A small multi-label image tagger, trained from scratch.
Model: norm layernorm, activation gelu_tanh, moe soft, patch size [2, 2], depths [2, 2, 5, 2], widths [64, 128, 256, 512].
Training: adamw at rate 0.00056, batches of 384.
Data: trained on seven-segment displays showing three digits, 195000 training examples.
Rows from block 4, named by matrix and row number. Rows with one number belong to one attention dimension. Each number is 500 + 25 x the weight over its row's rms, rounded and kept within 0 to 999. All counts start at 0. Numbers have three digits each. After the name is the row's rms in percent of the matrix's.
# v: window attention value (model.blocks.4.attn.v.weight, 256x256), inputs 0-255
# proj: window attention output (model.blocks.4.attn.proj.weight, 256x256, transposed), outputs 0-255
v.154 102:503497489471508494483540527489501517492528499427524533509511496525472461476509530509490490498502490440498461531538489545491472551458462481455497499515559447505499456460547514521492494524466460518444551547548521518509513484462528528498528511481478441517493503512540512509511545480516498498540507511489525529493588492499512527512517496529469515490534523489494498521527527537508513503507470496467508474512481515466502515491490500484472539512522491459527494543463482524461498495540505468518454479464537483504494467515507502481533494526511534519508535493511471492488478528513492513467492497503493483506524502481487508522502495519523475471498501505511491443488534468518545513483505477493524483526540520504512516529482474487473459478511494463477494486490492472504515476521497
v.155 105:537512444502510520481539478480469503485494477508509513504484544521460481449507543494498473503491486509463506553503494457516529515511514458459558509503530497491477476519517478505517489497534517533557513549471470488480511510509431476471499517522506507521505519478493549480527494516502510514486510500518491473479542494536501510528461506545513510503516490479514463465494504511459519436491435480511485495550518521519505499525480482486503539506545522457498494537473493499493544499480468545470548495512482491487488530503486515516511500487501498515481524490490494488518493565527545516509529558454516457505495487537510508488505492484498474478489479504500516491481489465483477527448504422497526539474505521516549493502529500453510472501502513510497463496475507543512509494513497
v.156 107:465454482489510543497537537501481476496501473524539500488486477475483487545479483498478510473505469469498524495509490529537502494497522558533534494490502454508540487485502479494476479457478513463523492523489494434488504487515480479488467491499482467471538525493476442539465510530497449501524485484483529461544489524470515521469539512502501510519452473484528541511459479474476526507490524518525499507481481534488546592482523513491460508524516516464481520523487463540536473442482487501493482477520475504489495511501485502509510489492521495491563467470507478524486496519489510523490488541544474499465468478493536489505499512498501452456533524491474453490513518526480511487512516524514517512488444491474465492497501461489505495477481499528491497458502502498517460518540499
v.157 106:480509506485491519483516512532474519478479472550500533510496523490529561526537499497451513491503495486512492533495509514472489476481507489480465501488525460507489458494472528508516475494510476523488544516498455491540494442496502501459511466512525509488502567488507472472496476486500510504532515439452492519519523472533522499483489531492477496486509472491513498499498470472489512489523504509472515468523501539478525468521469505485470499499525461445500547511538547510520505496570496497511483478506464503486488510471491521514513487502479495554497474450516495474478475488523472514557481442576558480506505520496473492469512466545470514496507551485489496499485557512499521546509502532517489508506530537539468475469511504488503522500484505560477488521493495463463499492522501
v.158 097:472454465494508539523506482532498475488497456506507516461499511509502496520499484477505461528537502519475484500536470523509489492477482480513528473538571526483496519490512547483537562531493477520507510548507479489516489473449523507510523505416552494524518513474522530481517490483500543534463473488448508518487532471510500477504474502503498524491473500507487515478520571480493529441521473482498537505488533463464528513524479471510500496535475487482495487496506554493480484499529492497501452503525499516493455504524519530474502520517505498499570509514489451479490511519492497485517499474471456498530493486439519456501486501476519469509489510475501486529529479467508480510517534489451495502511508507509508493524529520472468484516488517466547491523523465490496551497529465
v.159 105:506499498486488516497537498522496520508507484521530568454491475504497485492526529509458472514487445493507479499485529431484524498466486487531491504469506473528480471471533531526482446507511481507488488525492505437499478470469477534492480514503457514512516528499502526501522525484507510491473503503507517494577505469528487490509514502545493488524486518472501495518519505507484491450506519503473483518468466511516523500534493510498478563516480508539558519518530510535517515491511539495491484525488472489458498466544489502496472504502466539508447447495517492506463478506489461495534506491547465514528490498489513514525489467487482532521495472492468489467525549471518511482483467464498480527490499528458505463476506448481513500444491498512532455500431491480462456484481489
v.160 100:463512527514506486519506532530518537482479460533515510446490514504504457503541529498502525433486513483533547530500516509488516482506519511539519470542548498512478502469517546504538520501494485513502466533452474493496552495485512504529490487500517552500476511546543517487504523526494503474500494490535543525505454509475491483457532480507514535500503508525480552523453510513476558533491500450495512490487469499476508507528499510517481516487521495501469497496503447474502519473497476503447481495468504522476504472503469489554532561492527510527464459441485511517520453532493501513500511493519448510512524512520486517520506462531480502486516518484493489547484466506491533506451498461490519488487520517487503512528507532514484473505507498506529477475547496528515475512496436
v.161 096:528507496532515500520468519515434506462491460518525491489507479535490559469506493489516522469527512492496533520456507550500471512505469512494525500542504475491491454524529508521476483535510496464444487506472509506467516492522479499483494503476496466511526510489509505494515478469470488495499459496483471476483514472492511518522451549459449538495507501511495459511520447520530484446450537504542507486523526528500476481481511519514519487539505501483522485517487512486519490525513452498498471524442523483512504500508469514507500498453490567462550559537502538534498506469473532501540506556494508492496525535485519503501490519509495486502507485489523499512478478512519537501468449529534502493476521455536488502517523477520484486493516463471518515537459488513528512555494475
v.162 095:510520557491523546522532576507497469474494490491488478477510472496477487514543487518459487512531526499570508497488485514523519479498529513524493549531475495508522557555487567491493494514493517520440501492480483487502496518524537505474480500453515495534498478470503478514482505502510494450497483548489516504472517468474522517539450512466463509483461510484540513500485523512541504534481519496517484497511481450513486522532507492517520493485559441477494473504508483483512497500502456488497558513481501529500558504506467522494495497484502517484497457497501464486446439522507478501521460488489498495528519489504515540474477485521505551465481514482479531488545483456507464500495481482474505502483483494469470530515544518489532504493505508498502502515529475482482455490503474
v.163 084:511533517485505491503460515526464486492517500497502500545506449514476546501532496523506457461514498526460490520481528489518479520501481504487479545467517500538508503473512505470508508554467519478493499500476469527459488473526469508503507500517533507498487571503476453536532552504500467479493512510514513515473521509507514520507541472485520508520465538464492537513575504485491491479497520510473519506484499521527489509501519483496489476489503527505512508488454501477470476454505504466495470518500488522474509505539521506490501512516510510502532462482541503512471504474483546515459466486485549494548486494497541476522509538529472529569492544463500498503513495562470456529498491530514523523514506536575512529524551510491496504473509522515452514509521509506532548475462510
v.164 109:499497480475472471545474512509473488497474511489480497487509508480523500499505470485506540525527520512497507501520477526489474471494523508475516487477502495495520482512487530517497483477545523463515501509470506468495479475525545484489517469525493552472511419553569517508527498544528494489504508509500521460505489516491464476515498443469489549507493527527475497511513560499498530513487455475509467486538522559514506469495492491491538530498462518531542548502514489513470497482503534510452467507530523473560509514513486485482495467516502464493510487511534544518521499516479495499502486500507490465473493490511492521505598531497532513510558568468508476470473503501504489527507501510499529482545501511496533479535495529522541530498460520491493446505528517507491492504522510
v.165 111:498501504512453522469560475481473522451501474474516512504528430530517466515461487488482512468507524518523496492498524505477496521481527516525516499522537543521445526493507520488520499489473509514498465513500527488501480516490542516516539479483543502500515542472511519489492449522494524503500476505530469511515541504517489499485485492514508436491526467484472527502466500462499502471521513497493541507469461509459532520536494476566504538492499506510504478531495479480559464440512466544457475488497477520446536518487484500449515472495494500492490520515488513463524535522482486500496490480470525512533487520466491470492508527543511539486470483462499493505508515461527480511491518497476473487490506469521488518478476518486492424496458526498503512456520520548533510489477461
v.166 106:476497503485505462507487525511456490490479505495470528496564499494489472501504522489498489559485490510475463502500474499507526499537494469456525525511537499516540482536480473505490533489514559508519490469460510522496481498452531501494499502506463520520469442521487477464536470481503506505537517477527500515546474486499525508478562511474502519490466522479517497525511427520496486551539490478505519445505499476491507485533527477549478510522447464488525491504497520513499466485488453505523484534473548538495495504510495513494498488498523464518524490546485483502470507492513525448489482520518538481481501505468504472486511529447531529487525490527504497499512480551540492515454508521480548535522502478489485470482511544482525529483504506496528565475535484496467501505533470
v.167 101:517487494495508511478492456506474429476520527496523503485493453512528520483499532487465518482516481484499490480514533516465479542521490509492523508479569508507511504508468517508489477478506479482512476520524533481507476511482526534491491526492484514462526501490535476538512473467490527542510527511493477477531477471522481519465508537517488498468508488505509496556522511522486464454535533477493468515463491468454519492491533498502484537511484513512492513559496506503487502489517486533492535520514492501482514476524503476470472504502504513486451529540494486489464525529518488499465446532473485467512427576494504488495522533535519541519461493524513446498437504507491470503489546493478513569511495500492462489520485523521491472524501544527485540498558479476484525507495524
v.168 094:536475458523508465508523461492511494538511513484555505530473495466523479493495470525474504477510511519502496511508537524465521531538506477447537483479485479510507514488511500473477535528475492469494496546480509543513495516480475479479535486518496485467557502531496520536518488496497515485480530497479525503522551486484468524473517529481532521540509533497513510457465518520530514488495475481508475466479531498486504485514489515470521445517480498495517482503502490490483522505512457478523490482524484457491511475482526465497490480543470505508538515509555512486527553434539504475514513533513498499501475512454523514492545519478511524505508475517547445474437519503513505508473474426486505535526491526496510466496520501453486484521501512496531507471485507555451546470491479
v.169 099:480499515500487510414502508489534477487516518506514507516443495492461564483493503506509497532538492508487475516540481504479511491477532522480474486503511484510492489493528470506509525537516481487508495498502507517476499466478536508463477531531474495460515498514517541510521535510523508460486479513503483442489528520498518528513490493498495471554501498515463523488512507511535501423480493500511491491520493522493514489484462474427468491458458479508476486514487463487511519535544497479486462483508459484535515491503496500519535514516549531465532534486506533509473478519450503478503510515469468510536537464464532467490492453518462512478505513472504510469475531539482560446486487494538476547522485515538525504515475499495499457517548475537510502479502546494496489507502470
v.170 099:510467473528464511503529460518516487515509502452495484522479480509483502481488487468510515507512486503494454494538527475547512438504511472485491480491476496517491528501515511508468491452503487506516459462514490512468490468490518502484506529500497482480502505456431517507486511476501470505531515528519500517507505507524488470478503554524515528515525501459549529541509560514498471462505501556509523527480491527499453503473480540526502508501522511479526450496512497510537506471517524494536494525511511506479482481494537448477468525506479442510455531498498563472491575458526491544496493522490493490477416502521497521460508517523513509502487514506497519434512466461478483500482515515498486516518520506532489474518493494488484513513567517513523519486519487526540470526481506
v.171 096:468481471460516483486472489466493477488477515491482507544496503480496508508464511507519433493507511544513489513508461491516489469505500495446469540528525514447499502516495475492477498502547488519495527522500515454533490521496479521510550477494510453511521500528532509473507507489517496443543505463544498480472513554445474541524484539482491532529510500495504468500483485495520484519480494465504521470534465496525480542526486511472522500473513514518449478492464538522531493478501479491527497542507511560525496501496468503508499518435462521471561497537546507498478494483506496496506476502483529478488523543463505527501495495518496517481508509524474505504453499489507529473500580525460498500457466503502442533482508499539510525526532480510506519528514467517528504487507519
v.172 096:493540484519525512474461487543477484513486482531447451505493504505487482501476513468458494481521502499522476510502502530523477516518428486498541502494481504516496514475490494508499511503531509511483523517516519509490488547507449498534493510504511481490471492448526501511551494484487498469561482498471491471529514454456499562548508505474472551459507471525480523447495501485490482576537498495545451501519512491470497453521491488472518498514509530482529471509497501529511494507495441482508502492523536534467524509459496512468520529535544491543525495503467526508487476530477494478496516509516498511496481535502531489532509507459536515491538555521516499496503504511557477480526502482499480490493501509492473512514488518489452495483540513499534520534477485460471498467493440
v.173 096:531480506485465488518508506538485511451519452509529497484468527529505501493599487518559513473486466482486523502545529478517475500514488483511475538491502510488486473540509510466539483459473489471487509506448514502511487516488484495439479445529483519536533491465505476479516511503507467504531484479519529477473516497497514512496466443461474509513517496513492502532519474492532471503506496488486445534517447500497501521486507498462492506544500485484513481516511514458491528478535516487530500519539526491515486462496512502495496481580475476470537472481477471507537478471503480512477511516514477489501510516521481531484524501461477525518527506507441488498486549500509497487512508546512463483456521500529528509521460460510514510478496517517540499561518465516483477508491476
v.174 089:500489486492497490464512464507488474499502524528491504505522493507500462509542518459534498492498471523516535437474501543509471531552483504463529501500482498489512490488556506444519521536512494539517524511534502477512465487497495512439490502502522511489485496468501493547502525476511495514528506517497505504478483528498478530514441501529491481469501546501448521462509523526516507448539526527484496493487467503513483546470502464508496521491462509505504474513537472510517471514491479504512487489499473465457502480525502502526449499496525472541487499492540526567525569486493520463486512477491485488519476507475466473508496504519550552476509460490535468508472493514484505502478455469560521516526508422531515502454469522514493475528507495485502501500465503522499535500543495
v.175 096:495493477475515528482524496509504451506458502455538560505529482538472468516480522486456477510520480478529487468451483516524484481469458507468525474473509531511484504532457524511505517507491485503490528520521500559533493528514442482520491518488471538524483495514504460497494453498515483490497559486482493518499484494522526475486518451486545501469470475478532484489504504492503500536512503512472513502500525508497464494512482503567505524474532479533505481462441508510550519505431478525481494544519502453486523489495496456487544514439516480514504519488476473488512473472471512515498508478481451519521491499492456483515529486517526514496522518551556524523492501484518524471510496489492517510465471511474513485486531496496512504505467538492496543482523488480492501533524440
v.176 091:485492507524421484509503504531487528498455538454480443501465523524432544491500481446486495502497512499509532496525537455507510524464497538481527447492450524523542482509508489531494538486493492478485469552492538498466498528484525486524502480525507550473497549570480496520475426542483512493480494498495499496496448558542464512525488464498486482503513503505520491487492511481514497493503523520499508500503518482518505543512521506483544523516511549526503490471510479455491494472503549486498474500534532484544488515508505492492536471533495500502471446526487503489518494489537458473501519520503512509474495497511518525522528520553469511491454460509478490492498492527459498509485528501514516495508492512498517523485505520469517510463504496516518475461461524485517509518524503
v.177 090:498588489496474487483516505494526527492502516514448524486485479509513453509493493476512505516495501479471516498511493490446482508506498540497447520492523505519487486485515490483490489529461495488449399524464488530460512532528526523543502544481513464536514502479503467526497520474491503543530531523508477539510473462476522466492477470521465470483502493465474515508492510531499554468543502517512480499465501473547472496496489470525472526496496513447479505501473493445543544492502515553518538514547505489472496514531493503508466522516459533511535525522497508521505519466495567474510526504488478503529494519491494483512518476518468524475529491492486547508491513478520483467472517491513512476508521517508497537510521483505509491531483513510514495508500503478448471492552485
v.178 088:507504503475477495472477470496471502507518495482463496471463522481540485505504463522483534485546486473461504501503479492501529500550506498528493494453512524505456492548479516516469444445532525496512500507498551520523487479497454526531496506462503473533504538497454496507537528537498481538501500518481523489517493526488567513530486548457509510493437481495519509489472496532474476538553491469483483496533507470497516504530540506470503520502511513479532460500504539496515488528554535515510468518530492452491478459491531469491556510516499507505469449515471526536546513479520490499524508468464493482488475482501478478491502455521530477503480495493547457527530462515553489521473497491524525451517481486492504508514515523510476495515505450510488508508512514493530486496503516
v.179 098:507496496510501489517565514484512462481505466490515507523493453564537485474513532479500511516505506547545469459507501477498487520513495428488463504484521505466468505495494526483475531499537495520490513512497540499454481473493513561464501523508518460540548522453463482494495475535526502502503464575504460550524477483482509491475507503503526488475488467479509464483499491523464498524535488547516515530491530464503468503544474503498452504498527509496516507530494499520511508535499545572500538535490508515467532490466489494487474526479456500507510504508510460481504547501478483513486509470500505469477474512506494476516496529499524529488478477498479515480466497496498510490489470481504510493510539456522488450484565503487503493521532522472517555465498514502536505482507505
v.180 095:496507543498480526487483506505511518489538481451498472448465520493504468500476479478523482521492494442532507444500523490460533499449509491522494449533520539527517516492515530539509514505456507535521478504512509447491475515459508534489512491504473551474470523469474501530513521504493490499491474462537503547491466492491498464491525478471533488511468482520533509510479502569509500481534508514496497451480469537490451468526493468490500500501497538494518530534456546555497501510479505473508530488522455533525491514492544506509479524504499489504494490507553467508489513529533561493520511486528503488520493522504482461465532503515491495541535512514498527500536541536516500506554496525492507555496477489514520499509516487482465513498450499506491539521481503518480479475543521
proj.154 093:490503516507517518524485479499493549494477529512469470473530532495482464518506466475479508525499468536530486507496484437523474524505473523504473488528433529487546524541457473521477520504467520515503532472522474496484480456503494486521509498510510532548497497502458478471517516514536522490528496532489458502495473488533497482517479489507512455458500457512520507510467488518497548472518545473503470504496474500529499483521526463500505489520522515479513528442542526515485552499467479539483475498528483486485513490517476456508492564505509495490512479526498508453511453468482479492527509502494491511504515547547493523513499517447453490489453519516548551516535490495482450489520477498490501483469514525512456463520481511499535513523505526504529475477499521534468473514496543
proj.155 113:498474546513515521573465499515511483488507513517477484489486460506523484520484517516500542518516461477514488488503508516493476509483476516477446472526506458508498492487496494506482455484498532514437447494485505494519510482517493512514492499507530501498506494491486429497499547475498482519521503480491516477523493476489506504522504497519489465423466469484492569531551457501528498490508530518498473472479501473458507500509543516472470480496516516496513544487541465499487504476482541468510512510500512491525524479509492492474515566556498482558535473552491508448463477549497511516558499561541519484479515483531490524507509506470491491493487516489524517508557523487503481511490499522485527500527486504480485511457503473501446494543494509491464524512516500466515472513461525
proj.156 116:526492473463488457492510519512501514474509478446471563529491490510509484478497493498498453477461538546483475489518474489527529510515542480523507476513511538465486550500511502514524523514495469477552500509508462515532509501484500548524538502465480503524477495507515531478506460485508501551522519493490494528511491484485548465481521450482492477531496510530513432490508536508459486540531477478478526463522499470501508469511552477536446516517479490522464468495495500531500497483520462482489529489451471490490522509482443516485466495466487465501531517543513512436499553475518434465469495499493524510548461492502488495515481477506516539480511474525478532540481515469509514487497499505494536518521517503472498509494508536494505489507481529475481506474549511513503515504476507
proj.157 110:521503526520494446503522494524498507482486487510469480479517497501506530511483483526489454474491497517492504521542484473516442488503525501494489494514480534489485484501497503474504476505466463505455486519475550548513492509540521510514499516550541507503454490467536477509482483505486498526470496557451502492472465508528462500521509466500493507461544484541514554508523506515506536501459504504466480520497513485486477451457528472496545472495526502477502473487537471488493527509504518512468506493495452505502529452490469462476457533514478544534510505546516537469545456476483490510502538522515479515487503495491513506523501543460450494476434470520521518548498539467506446482497494492519494448502499522504511508515531486531512488504516490486504504442525522537518531506480533
proj.158 098:460501538491532504568509501463511528491507535528502484472460525479533509493483524493502482478489474515551454499511528482517512526497517564492449519493464480522520501511494474537440523486513512511463481489491502482476472424516490523519472501525526505512520536539475459489496538517541478469489487485509485481519474514516454506480484486500516520482524475493525534475506484536485489476476475508487451483520479516488505498498522492482487513506505488517539518459481471481493518523506461510501496495485498492524522478531495457527512543531505497514487462528491535445504456518500508480507519534518528498490565512557536546502522466472465486495450532516523514504509537508491438503486455446514497498507510488505462490496494491513536514531489517499497452479482533454505467512504515
proj.159 112:518481499502503459522460483546465509500466494506415466471553507504475482533449466491485498481472516499508498550498496499532446505497514510483465489499497527511511506548486525478506484494457486494464493498483492518533474499514513493525509523513473485517441530487475478480483520510510487511568514521450502486466510497503525509514510471487522477468494493527492523503467511505508541533484506506505488503515496481503502492503521479493504436520528527474478480473566490528461484504489454520469506496522450523513484486511502474460477547503506480503540497549521539443517484513494483484507524519529506521473533521480459512524488507478467510513490477520476521573515506501524461480538512522460506475484484510535484526527487501522517505528512517469498505452515542540495513524469556
proj.160 110:515484500513534509511512487508497483509566517443477472517516489480499544519475507464484518487476520530463536483536481498527517482494503498513490500507505467495508522510504433523497527497505473487543560475530506509544485501485490535494516490488510481476490475518503515483511507506484508516492484485503486526461470501502483482543494529486491521471487469477503441491531523499514465508469500487493470509555463474508498492470598511454534513453476485492548483473470521516531477525522509498502477528468517517478483474475523506506499519475504514484485509560501507504539567457493532500461491488527526502490480505514514466504499542517510481525452505482452486505439520473519491463491475568474517524512452503489532466476527490490503536515503532508489519518517486497517485456543492
proj.161 083:494503536512481521501516470491513485527483510543492511542483510486532467500499499511489524531487489467470464500519504521462529471514505468518521480521483504495540509491512530490529471413479518494439512506481476520480508504487495483491498510522509529480497482498498491472506482504510522523480505516499514503496495506516474469500489491529530497533491527484506498511467509491487524537493490515512487495453520500494516476498430475530451500531483541492506524510473487542454516514454624500497477474541470449492463534483541492491538472518469416480485489465496505473497495523502479527524505501508471467491472491493505476498556528514477495496484473513501522473535540514497482499511525497507473516528487491499541488505482543467498497485507517544500478534464539524520518534472559
proj.162 087:494501472522512484475481487500516511495505523471462469542509483533504476496444489474493492504530544505469533502530503536509476533503560438507511481486469503504460496477533460503533512473489506481522546479519530501492461481511472493558525484463498532454497470504541489490512476488525482512521539452541526494489508516504491481483492469497508475505500483517486447481496532488477472508519520456496508486523483485534476479487545499494511475499457540487541478482506503488519499518500523488479500490453513501510511519510492483516502486531508515538516528503511529533556562471506554527498520501474521502502494458471476439520529499452541455501530498483509473513460507522490496515473491526498490520496482523527546433501465518533498496520547498479488494483465494487477533486534553
proj.163 059:524533501522472490472471483483490498505496447538510514502496500499516505480458479549516480458505510476481488519513484498482507482518458494506508486494517492480542521514461469436521458472512520534516509492492507516527517544509505497455454523486504522517491505497465498474467460457493526523479449516477484506502489524501480571528462489553500503561508540499523490508512483499490529530532500517517471505491534506509502496516376496555479507493531519518477491507482488478474531527449528537513487534511486468499467488471545460490496482485474491462493495511445499515492485516477487501527492489511481522476504519516508549498493491538493526484482476520512485483520517504517495532490530454496479503488489497462509543505511545481509516537519466502524478504542502512542496505460529
proj.164 119:504501504532480530489530452465498532529525513487493489482466499492512522477522530497499487518504480542506524498470493486480486490520483543476493467502496478478510534499450510493509488516491475541491496520521493498517460505499512527475464534484524456521497506495461454502446528471449537497481458526480480514527508464520543517528483504501478515510483534494518520483507458495531490474473508472499509520486484468508484526482549493544530513449553498499477458507520525485558502515480495519516494534524539532497519481482527507515518507508510521487492512528500472482513461493493496516527494494468515497459504501491518510459488484531435544501441502504515568512501534425496542516521486497491503549492537472512475527509502472496469476485497493524504497464488518519549486530438434
proj.165 119:497504480490510487515461511493499447472545488462451491489496523465478533525478492519553482477494526511471501554530470510528477450508509491501459525459548485485503475499514444532483476512524503481528527467492504544535546481503482500516500472526492509486501477511540545515516522472518476492516500483499526474456490544472471498531487523473489531478515462488528475485518522496520459535454479523484501479560511510497523504499525534457508529467471472479525505492504467517467492536512504454511495497468477501547476496513503506509490517486483509477526519507504528551486517475541533520484502519534508500493524495516509500527476531514521443516506503466489471469464500500531476481511463497503493494509464467477519504521496487479562562544521495467480467546495527508520459521512519
proj.166 108:495512515522441473511489493480522501529487520506499480509502493512485444446509509456524491484542484502500511523506477492530483529501506516482548482470470512474490523472478488487473512490510508512492497500497491480480477474487502502519466527479499469531466486509489482501470497508508490482518504528515487503520507518522480487487528491517516505514522519515487513494478493519504503511514500479526527535504485485493477490514703516554532487481523518493526477494522489504544498475489462485484513495477515485526501462525492500498523521517500484537478497532465517540512487496504479534527522537472514478438532479472493479500522486492456519475513470509523499508493486460502495558520484436507463490502459530516500485527489487511514494487511493488514478484453510511498494524472531
proj.167 108:510493486514491451532503507485499474505519508511475455473509530474465470518507481474565461460487516516504485566491462496502480466505501522489522511466505530507505473503502500507461510524523477506492473500472483498518528451504526509515487479540463495511466506539517501487488492496518522456470508536521500478502516556491522490514513520477496526483552483471514480476480474490557483528445454511507482496545496507487501506520576528508503488493507505455522497479539480517495486499486473461508496465475508477548499491522522540479538514521502517507500496480472550537511454526540501521514548534530498522476532474475514475525485497476466494506525499463512488490507518482530434535509444470510486478480458471488513539528491477489545526535514496497498477511462527512517461527473521
proj.168 090:485500528470524518510500508467486513476505479566512534466512547480479502503556519517509508496445487482501494523471483519483549460499474539530500511497525530478555507495453558528457517508466464530514437516466485503505510524482504499487502490525491503544501502481467494501496500495497526512466457523453474507537509494507506471498523495539504542501478523457508521516506445491486553495482485547503507500499539514523509507478448496512463509511498507542491516533505484492490520459469501479492476500539480485511493471532492529483505484486479490447520472480493462513484482538495455512510498496488458498463537527501513530501474486522451519493495495524512511490574504477517501493530497483520517467486505469478500585521518503496526509486460510510493504497483557484528480527457495
proj.169 110:518514507472515523507530497517473508478531473519544544486502511494525542513518484531492499485434494478508491492476532495466552495496459496556517515514501535538517492519496514501519515492487468491527497513511496493517522526497500503478510486509486522486515507484503497496504487497482527497439469512446506512501485495500511487496457474490502517475507506456506499489533491494471544485519499542479478502472489535512524516472349486475470496545511480533486524495522514509475520489483546514527476535544479511458494539513508530505462486506469501484471502492508474452510499521507470463492492475522501520527472531551487528491466505499472494511474517514498507497535525488514480489491515555491516475476529464478493527438544509466482515513465533509516541506508506468530535478469488
proj.170 106:519493500477528486503492515501495500470460479572489502487508510525490454486501530535528467489489477497537510526475472538469447497504527504457493533508525523499486448507512535481474456536494513508464474519477506472499510510512484485506489503527490533489475498500525465519498493489522518477477516541502489463566532518491535523494499477506522500497520521499506492520488473474542527536482502475493511486521521515480511504531475536503501490507485511500472525546533467460493502513479460503518524478516484477525485494505476501457534489504521543508542479449503489520505407497474497504521511495521461519486556496440526487499472489457490531498563530494569464498509487529502501523477475458507500465474480492457505549534477494530522469493511496479477494492506528477449488532468517
proj.171 104:515520546515444500515460484485536530528501513509512510543505507525534456452515493522507501512553484491512492496503515511485514517487518487517519469495469529511463514453500532479540453461481527519450507473511504486489493507510494489523488532455498497479492503513494518506499494487515499527491483482464528476473508499516474453451492437542528503530485514485486533498529513469493483511519535492488547483458476492513516499499479473501479501517490491507515553526559440483491538506499536462502521497481460506528489543513452522552488479520462458549507504485497499507485442514520528523535513515469509455485494478499508519491498522484447469512507485497530519520558480476470490527532535462513498505540533470503483489514479490501465466511535461493524483513484520461493533541485516
proj.172 092:518523487503470473542507498501485494525514529488509448503536525512494467509499512456512520498504495527499484489492471506475569517506541489485528476495509515502510564499475510509498529506463471497490495504513470481494451457475487477534510515503489479514519468518473464486470517524503493491505490480536470511500495516537524436466524470500505519499481524514496502501474451547489563483499500460498527502501498467533468490478644494489507463526458530484543501482512522493536532494492527469493494472505527505539501505570487498498507523543479472494471493493499503486537466505509516511535509490445460478497524487485521478496536499484477490514529490497482505518490491461465513525486480482536524519510470525511531474494492540500518490474500484501518499481443524515515512480494526
proj.173 089:488507471528496539470516508476456509516495518505481475507504473494494523439456529483457491552487515519528471464437517519449510487546504486462488468539518459519543503511500508511480493495533515494492537484492517520472482507498527463461528502511525493509509552474473483495488482508464526514475536524515501497539489442536524534511480511490479503530441577525542485513487483488514494514494511516509485453496484545502474525488426520545489496495520542493469466479466531528497467505476481562492511500498519463471505524449525505487527464487510476491496520507536538467532504517482487500519503494485502481506509474469521528495517479498533490499505510500489499498494517529514507549469508482488491500493515510508495514540499545480479482474498507529423478472522498519525503487517479
proj.174 075:503496488478517514513513483487464497508498465529491525482494543488495503485481472533513514506448485465502468520522500489466569458511489494510501501485528515523544471536500523503464502492494475509498475518483466504521540462488501530486475474581464508540499473536490535475512475520489535477476456533497473495500527521511493486504513507493524519522540488454519486518486466485515540532523460527489465518469518510473526508510466528495512487523525481524479527483453489511472507481459529511486465488517513475521466496490532503474522534501485487437488492506499484463482425550532435485488498526505476557500535531499520518496486521529459519489529509484487479503555537485495481488508513493497508474485459518469505531520507509473493523498474522508491458490485516508549473536448528
proj.175 092:487497460503492489531478488509511488501477496524468479483521499524469460476495480456495502514533526502511526510545494492509498513508539463522496497485470473509470503510511476489500523511505538486540503491515504477532487456492485502546501481473491485512448474537534512498512532501499453490546492466509523501502508521487490493496523502489529504513506497516459528514492499509496530512541511446475491506548500475492498488515638498468521497480483519477517487451515509481497490503515451476507496491464482510519516482529452506507475550520517522519496481511508499530521486527520503456495518495468530542499529499495504445489512481458485469507548497495500468519438488479486499519497519488494502495543486504521488478547489483575511522486490503479512468478486478544419486496504563
proj.176 086:511502472527521530507486485531511484503541463505512468499483478491522523544502506511538512476525504522515515508514461480495405475524484520514456548497509456474489483522487488512501488509537515524512502495517500556531508446504486502478478492491541494504503483457496523511496504484469481525540532488534485499493514500466555538552506559448485461519470492526512482512488494480515482484486487498498474501514522486488509506495501505506522558458547463438506475498460523495503467514524477541500466484505510534501542484463521471488525509468547547482463515487459475512493489450481524521494496438513506540517481518503505488484497476514507505498483523458519522487434524495525522481499492498506505546502483493500473497500495471512508528522500492516489468544552468515490455475469484
proj.177 081:484485447511525523517510492503456480506500503490482487485513476464475517516463469477500498495460523491492481509512535503503503477519494449497486492510531512567515475521515470528499517495524497469524529512491495502506502457498521488479520454565460511494481510532542516482512521512494512476508509500522520478502520513482483520525511516466493500496524490492513473503474506516523499528508489482493438514550492502489522490533481511462518500497516515500482476430489555566487478491495496496502459489502509474480504495491552497445516538503508484496460501488508532462516495520510431422477506518532519561539473480505486496508530511503548464540505525469482480480461517538517476491452488546492481495488486518523541492503527507483505533490484559497487503493469484565546490453496522
proj.178 076:510467518463495513516540523513518476500461515530508495507512507515481477520570504498516509505471490506507462497513469520489512525498504480453567488517510501457526497468534515510475519533464458478419499522504499477468468521479492533519477506536480503508512491495525448496485502515537513499449487540513489526541481521520502472527537504509493561491539523495495460491478497525547506535467474495500481494512505484495499488507604524500520468512462491520511528529480487498480540521496490478525545444470497511528477501488532494486510513554489498515500499478471520470511429503502516536504489504498479459496513474452514454520509515496480523496548495490475502502494491490514511522484482482477478517512479539480515474502505523502494484475524510506477496522448488491464458532513457
proj.179 101:524481482491528466522494505519483505487492531501445472488494493486488469544478494471522490498497498495496483546504492506516459473480536461459501504508530530529478475517532462497516473530501492495465482512470465474523521486516514491521530485552434489495480494560504510479517548484531508462498527515530544452504545540495484488495516485501494492474533464480492494493488477508544477536462484471503520498555502464489515494535579516474515470514477517465504507486517511517509491520492478449508527435513502487531451494519504510455545487505494502507528495470512539510469476539505518455528525552541462500520525465468490482530534502456520502522534494463507474499513471537490484503484454493506465476509485500466532528506492501518534500491514488499498463524497522530490504512505535
proj.180 093:493486468504498473501517517507448478488500494472506509479516462492452490515469502443479461482490505484477504524503512498545506527522487537500526529483533491491502484522481454503466562506537504462550510495483518525463505472482537506466504472504481491522485503528500490506504452522498504487512525522508474525504497501500519555533500518486457485499514484529496496482493508519521478495494482514501480535504506541480467510513572520519529514500547479532508464482481521497492458470522437527472514509493549490464519479510529478494493506498532528505458516523462557509502554487495439469473492503523518536497513504495480528521476479519571506494472486524465468512466490514552458481489488496490492456479444555509507495513501502481534534507492500495503499454508468508539519450529484